A small contrastive image-text model, trained from scratch: text encoder width 320.
Rows from block 2 of the image encoder of a small contrastive image-text model, named by matrix and row number. Rows with one number within an expert belong to one neuron, the router's apart. Each number is 500 + 25 x the weight over its row's rms, rounded and kept within 0 to 999. All counts start at 0. Numbers have three digits each.
After each expert's rows are labels from the 100 images, of 14848, where the router gives the expert most weight on average: "patch colour" is the nearest of a few named colours to the mean colour under the peak. Only what is clearly more common there than usual is listed. The data: drawn small creatures on textured ground.
# router: router (encoder.blocks.2.mlp.router.weight, 8x128, trained with AdamW), inputs 0-127
# up: expert up (encoder.blocks.2.mlp.up, 8x64x128), inputs 0-127
# down: expert down (encoder.blocks.2.mlp.down, 8x128x64, transposed), outputs 0-127

# expert 1
router.1:519538525483472522499494559500501455550489491543477500515468489533444496483489509514508485525517497492508475515458473521480441492485491479473517467517505531481491494513493535487520498531480512536546485454475491478518507477510460480506490507479456553470501507511506518471502514463529484506483491519462562484515513508458532521526492485462493508520498560519506492524492486532489490537464
up.6:499522500544521474458508510486517482521459510476522511484445491514474487496539516464515477516506480517478501470519527493530474507544496462502542496487481445549519494426486504522441504508496519510484486496507487540534498460499528542504491541484522570519525497494538529476491477493507485523493464464477509509509505454463470517508481504516466510481497501520510514516510480458500468493511
down.6:465494485508519514495499494498522494506518501476474522494490489522482503560545497501478465520470449510463534481467506495540506499424553467491474519521499507460540472504464511555485497510503504489490491502544481511501470493475531522506489499473497502495477534493537520509559439516491489478477499506477518519496532507474473546509469514555500471491491516469504524524476451511525501513523
patch colour: pink

# expert 7
router.7:513480486483501506494492552506463493557484484533480477509501469526489511478473508501523475557472493511512482488520481480501526495493528507499528473523509483496499480468502482538525507535489494463481492513453542468525535492522532514437505501467510497520517460508471516452515487514490488510491444501474492484482479500472481532476483503506495568553478479492532475502532537571503505519479
up.6:540505537515481481536497525497499518503493500468504490481510508533475484503510496540494458525491507515487494506483502486494491473528505484558491554514511543487538489501464496535537460500508515530534489489464499469512514465534473500540516511481480486529496482484475504484493483470545479518533500549481528504515488505431486479474525530431477495510449518504437496494484543468486476489516
down.6:523492469497474465514483507481466499456499495542533485511458447527532501531530504499447513495528517517500498493518533479504525544503504481489512529481522472493485513481502450489477456488480502532543473478479512510526510495548484501485481455536477471511511470539467472559497502494502527502534497492456464546507474521480537472462505492457507536523525500511504506548509507507520499523468
patch colour: brown

# expert 6
router.6:491509512497483513529554475514475464517497492482502518476487478471439441482491534486515582478524534515519535512512484503525499512473553507499526507466526524505500505490505503498529511467492494453507495506495512483510502503483491490517516518541511519529522508507492482545510504493490482453478552488498511551459550465483502510563485460505497463506547539520468501495498494494507493461511
up.6:495493486510458496504522507494510490454476526449482464565546517498513506505484463514472529516492506531442511553519504512491495488477477490499503498496537499522478507500543520486491556516492448475532490508484448483528485488520535478531501469518512514464510491507522509472487481554509485501511495513474509492526514540476515482516482472507550441485499517516455488527521556523515490485519
down.6:478496517493486465528478478458473509467501506474511495493482503476551505525447518523484474510496524492498477511500507519492510556520475480512518464493503499520489528471485510513565535457547543529493476507454528458493498485517475475517496531550493515502513472500490490467510516466495542474452559489511527495496502463527498499493531533458474487508503526523479521444486490529489490532526
patch colour: grey

# expert 0
router.0:535455543499494494477499489514556528447497515497525524512541474477534560504496490461554448550485568502509503486497526491493507490515529526515477500509473495507528493518518511462509479506507469513489503486526474474535514451500495510462489511498518501468514521509532472473510493523481528509516494478494489504469453496511533492463511487522467516523493497457503460461529535549509508507497
up.6:524497474530513505477477520515531486485513512505500501471483512477522525466509483482462489503502509505526479489464488528507516535495477473504498485512549493508523458529494508485471493500503513493490572477507457488493515539450497543460518514492495513479502504543503478486503501511489518501523437505458536474463579475508546462531493523510430477515497480488547477508489504504465540480490
down.6:472464529447513497438525489478462474474492502482520524505554501525511496520519523528483538482499489497501494462554529490481521493492473544480494527504502516510527439495527518495529473501473516500530497480493500513490500506488502465509489472479512553513548510477491461536520544522499529506485479455529498511474414502490509527494515497513507473479506476508465523507506511472466495518545
patch colour: grey

# expert 5
router.5:487506482496490521482484483534514500464509518476529487544493521490511557503482514469505491527516478518445540486477486476510491534477453491545504493490497482497486465454493499523499479501511530537538537454476489498511518483491520523518521501488534479486527496551515552500455534552490500504543450451508482470528501496528492527485556487493470522447499496523467502515504527505520476485497
up.6:456489530467510492521513516495501494481488491512504507493497478433498438496519492539499530483460495488502496480454492482520450527529514507504540530480499520500489460530532491485531521524462482493536522504469500511480512509507539509509502513448471486471469488454504513524541556501462555506502533527498485542523485490497468500508530479532503482545464524468501471517491460514513531519491
down.6:455527505523462498489481506464544474512496474503513553487491484537478512476513524481543500479485532482514526500492481487517481493492500431483507535452531504475514510473541490466521510506532537500504493452476516480493517486496530472488460518486489506477515535471463513504486449507540464529521476531511487526471514491494526490543550522473496488505442517492545541530512489520495515510478
patch colour: brown

# expert 4
router.4:516485494525474482521500460505480488463500524472507484529485516482514486498493481472453492468495462486472551504453492492471518485503460553506496525487500535501509514531494511498440460469502498506513524517511510517526481483466483491565514514538496478491518533466519518530487497466505517506514546464512483504501490503491513505525509489492530474438509483515453558511502504426501482461537
up.6:493535525447504532537454477478460502518469500528495521424506461503464487507485483534488556497514515511494498520553501469499522481542557494520484502474498482461510526517505500496520474521490517496521484520480492504495477510505489466485481487476507557504499539556535488524505501447503469479461502543526489544481494504481499507481494481552520511527515487477508522494488515503464501506473
down.6:498492513483475495497541518469493535460496491468520534497542510527486515481522505534467484476493474523537479439474511490532512534454518497482501459519506514527530464529525516492502514526462502510573507484545522521482543499487495495509492490499518483485454529483487491448528560547472474481511501459504510483532518497506506513478491477476469506497507466463468474457509508485529522479499
patch colour: brown

# expert 3
router.3:492538488530486515521467504499466452517451481526457470497458466516445477517505489515512521503528482496492484555471494488500491522439489477510514490500503542496499499530481526527519505541498501512536489483461523522536500509500519488500538501457473501486518479499498518471497507515534503504507483526460497507509529506443516488535511528485518498545476561505493493456481520552524487554476
up.6:511442554469540452464514517494515502510483446478466519542456497505459509476514485516504484526488533525489450467504538505492477509496501477527532521496487450506491481470509512479506511487522515445514474531484558460499525511477466487483509525537486535476498545470502525523504536504500505547459521513481530501529466518486505467512513518507475528485524496512520515501492468486503483490509
down.6:476506509542496504548475504477464473462508466485516543509469456477543525529476476494478469532488479493499477487480519511540519517510510507520493516523479500532522459544496493479493534516550541443494539523467528507529492480518488505495494547506449504485498500475501470503481513498499523498484480467500507550526505493467504520501517517508467525503514504496509557445518456516522452523478
patch colour: black